{"hop_length": 160, "hidden_act": "gelu", "max_steps": 12100, "weight_decay": 0.3}
Rows from block 9, named by matrix and row number. Each number is 128 + 32 x the weight over its row's rms, rounded and kept within 0 to 255. All counts start at 0. Numbers have three digits each. After the name is the row's rms in percent of the matrix's.
# mid20: scale 3 width-3 conv, dilation 2 (model.blocks.9.mid.2.0.weight, 32x32x3), inputs 0-31, a 3 kernel for each
mid20.0 095:174144112093127123128107081099079167175146136134121167242132130138147110133153147115243108120147119147180131091128131114162097137155095140151139138146160135136089094141160124064138142126109140093134113139061153119106113098105127150167137150053165157115127096087148140102155157128096208168
mid20.1 098:089182133174129077085161138068158106082130033133130108150139107109152157119097110175176100143097174149129120098132144028088123061144110070110094121141095143156137117118142088087088154120097144152097138078113144121094070135117101116164102118147120077145145158161143158119143101104154119177
mid20.2 093:202116153130108112074117130185144153143158098117113128126164113173130100124140112097094125134135107055101162118138147153102158089157112093132102160077154105156167158108152132176152159181148173139129138125125139079098123153129069035122120129121084109202031146140157085087099147129139120171
mid20.3 094:092207056157133151116106104130130176103107160133185157155192156118124075108126161156139131156131112172125156165083113119087106116145138126078093114185111137117067114165117158115124045120141084131099154102106150124092112118094128137125076072134138091136079085138049087144101114122115086164
mid20.4 098:116123117146134138169186141129077068172184170137138104139065107159142125122122124113144111155063151152055113128077110090099096100118082098116092132119054078097126159114124130193177126159110158124179107103191211160140111133142190107122133163139126099107144112181141146136174130120121120141
mid20.5 093:131189083155157122136097185136070127166091144139107134162109140133128127188104138148123172095130107128138136174129168152140163150093172172075080116174092060053097157128166181150127170108128125071144125103107149110095055130113107124090116137090111110075204092110092113128136126110172114110
mid20.6 091:119166159093130146130158158133135105112176119127130111121097146136121113060134112158069129140181086102097153092103135076097154159086123119168161135111132154177129116175112173105155083106179085109183081154134080120161114173070133221149161095095106116154115171102204144150096143170158108136
mid20.7 103:144159132155125122132149175057149173087128070111097109150154144095181143155128117163123151164118075172114177189067097154135118134143108100179131133112121132149145112180153184162153187101108156067141115128158086154155072122135096132216187092135120134127132115088137163130141156196116120142
mid20.8 102:087098086196172136129119046091115109130173134152159126102132119088171104147158149173128134119115101182125091166066138067107167141130059133171168163145126123065118119133101126152081116110190165127168152157108088148130171081161109125152102086078104114137124081151108112128104101128155178167
mid20.9 108:160114148160114153061075138101157132121118132115193149097156142105067138129057186082143113114149150126103127139124096143117144169107067137084122087142106143103111151057154100109183073101114068099141151087154152133178164114160129112098104058117177112140108152151157128130157164130049103136
mid20.10 094:058113116148122158122086131129151167142156119132109140080128160133107105128107112182086064143096098076118176142121086127153107146135114065130106138024103153174108104105134106123161131130110092072121156136120142127079095159077129082123141117154180078153178183128119131196106172151101133066
mid20.11 102:096197164111093113142104135156105097159162111173106079092130152114100132107164099156128085107176136191125111117185186086152141070096120150115122158091135130126135097095152142187172125056128098143149167184100128122114134212158161100126173147128139150139079123124169106151103090104145162193
mid20.12 102:168126099163151096140112137151149132156134123178195120107156105115112131096096206133153130148129086076092144104099128096119087208202122073130170106119129138124167186140139151101106087134134139089132159153158067158162107144113093080066188133120139174133171141145099154115130057173155133147
mid20.13 100:156096111107132105145118138143119068125092086134105121170108156004100139119111081074169143094136101165174072085093115075097078151157127089076144154165133122160043115150121124163077159108169143102134110124168113127104155122168141172161137116104115136083145147108125119135147090174098108114
mid20.14 112:125122129147122113110152139116123096124093121117165153163138155188114059138121143184118092095071159181145175129086076201138160099171131145130097071119125104119096172179076113129159180171168148142135106082114114105119117171178116102090154179137146174108184146186080128079124119118154108089
mid20.15 090:164137097181150169149103084118102163150104152022129102150077115130149110158197170131098116190118138115140144176123134077178139072155101114074166153139145120059156138105106105128108175125102141100108116084082118095131102123165138127115128126147071087102119135129122156131148156198160163180
mid20.16 093:114154101116211159146141116166164094124158075098137152129170119066113156150096102097177141116127146156133129164171152071160124127084077123141144164121058115126113185225152132118119144142138131139133124101128143090156093146051125149095147171126135124094122140120105168102097094045153173161
mid20.17 105:133127153152089080109115084104138136081165147161122187155126133118125112139123101165107176117126119195120127175146077080145182189137106153150103124209205091126096093115146104132096108187178141131120155095126146075150123144143078121114198143158131138119122153138180084094173135092137120194
mid20.18 110:134119119152140213186193125131118166136131151121171154081164080082116138144091141135141096091120114092150179125175121114152134144138130184128094072089141119146116093134164129035180125142103065114113143121127170157083101125103130147099129112130116114182107118175130177134161084126180203159
mid20.19 103:117135121160096143125107236144135138151166166179139118097108112165110135127090113130074080193062075137161118148126103159106181121117108095120139120122112186180131113083086153150142102120107190148081102098084060067136157083096096173113125133168122129117116131109063119134115131153154146133
mid20.20 097:101139106115191088154127083165146145111100135127117137151161071123152124159078091067100166103110151114135095182162081115083066165124180103133142147135164145107163088062140150093150105157128127138088060161055126171131142132179165139117095140112072148116119149157135130085178112177077145117
mid20.21 097:118061046147095174110095061175071100145099134156150133147115156122101086160187123107137123087141110157164088119169128138102096087123124122207167149145154187149136146187186133110136147105115112119100092123098186129195129139159107110105165076110144128130107132107099190122155118150133166136
mid20.22 099:132121182055097139150125118077146115073087088132153131142087132105167142130110146154149149057117055048150186090114115129140112134064125064121132149029064118155161148128179127092078152121115108112138121108112095170114080154120133125122127164134103119118168147119125090124089161135103132113
mid20.23 099:105164148145126098147183193133079121152114167104112053127114086104151158135125046118151138172171132114109143139125163153085113110130163130048078090115128087108163168102162119149132152168076086138103150159131127149085149109156135159130174167131109174141184173124121174115095091177171080136
mid20.24 100:170150139139093121167168150114108162109130129134116132074105166198141194135082163113107159125096184111125167131099168125088132096195142131114108169160133168127060115159093112080186131079145087135082147137156136129109109144175106117154177096157156201092174110107084110090127123091151183131
mid20.25 106:109158106078124171075124099134188128121155115163155132141147141115109109132107114152120139125138062130082117111143092138078130125163142090161126044125174115120134120161165147141088155161116120041036168105163102214129134071171130092153125080117165170086130147102099141092126112099142158150
mid20.26 101:136105118141109134094128141118166107161091109081108101124101160108162133094104188162142133072040082164138140182102169178142127169121218077134097163133105074155116141144119142128096140142115207135102106192149124108101148118100137133134169065135115129172081170166104106093170142121167118138
mid20.27 096:145151095205132179136188089188076090108129193054137126189139153140132087129113063095093189173130153170132102115138071134176132152124137183146161105158150150107104094093138130094108119103136093157122119141132117117092138192169155132119163147138077105185118135093128168115103126114141101141
mid20.28 100:139143167151131114161078175098184141078156127097118157069178114144092115137121127136101118160126091078157124199094153106103196097185170131140088121152123121114125121091164146141172078075109186148111104079099128125099127087132126138088134175168096159078142154133184126152159132137213138148
mid20.29 104:086139150116110107074174124144111154086116086119084130142071095050076055166086075117141116153142150113073132187175060147191127143131104137149147101140061117096129171119151172114109119148102151129126194167157127162141138145183140176088140131104113107133107167154108123152161127136100092119
mid20.30 104:104128093079134128145082115101141095129127100095201116111143115152100094093108163188088099173150099172142158079166085122140173145152134110133127143073159146156122098124131161130127079156099139137157098126082123131119056093139096229134138086121092183135143147116091080155123052110087158153
mid20.31 106:100146076128154150144184164151077133108159077087149064057130090143108183152081109130093135144127134113076160184137128172157111178097131060137167131135094151137143125136104185142126129090094108130145104139106140068137100042143112125115119091124095122165079171151173120178104104118150095163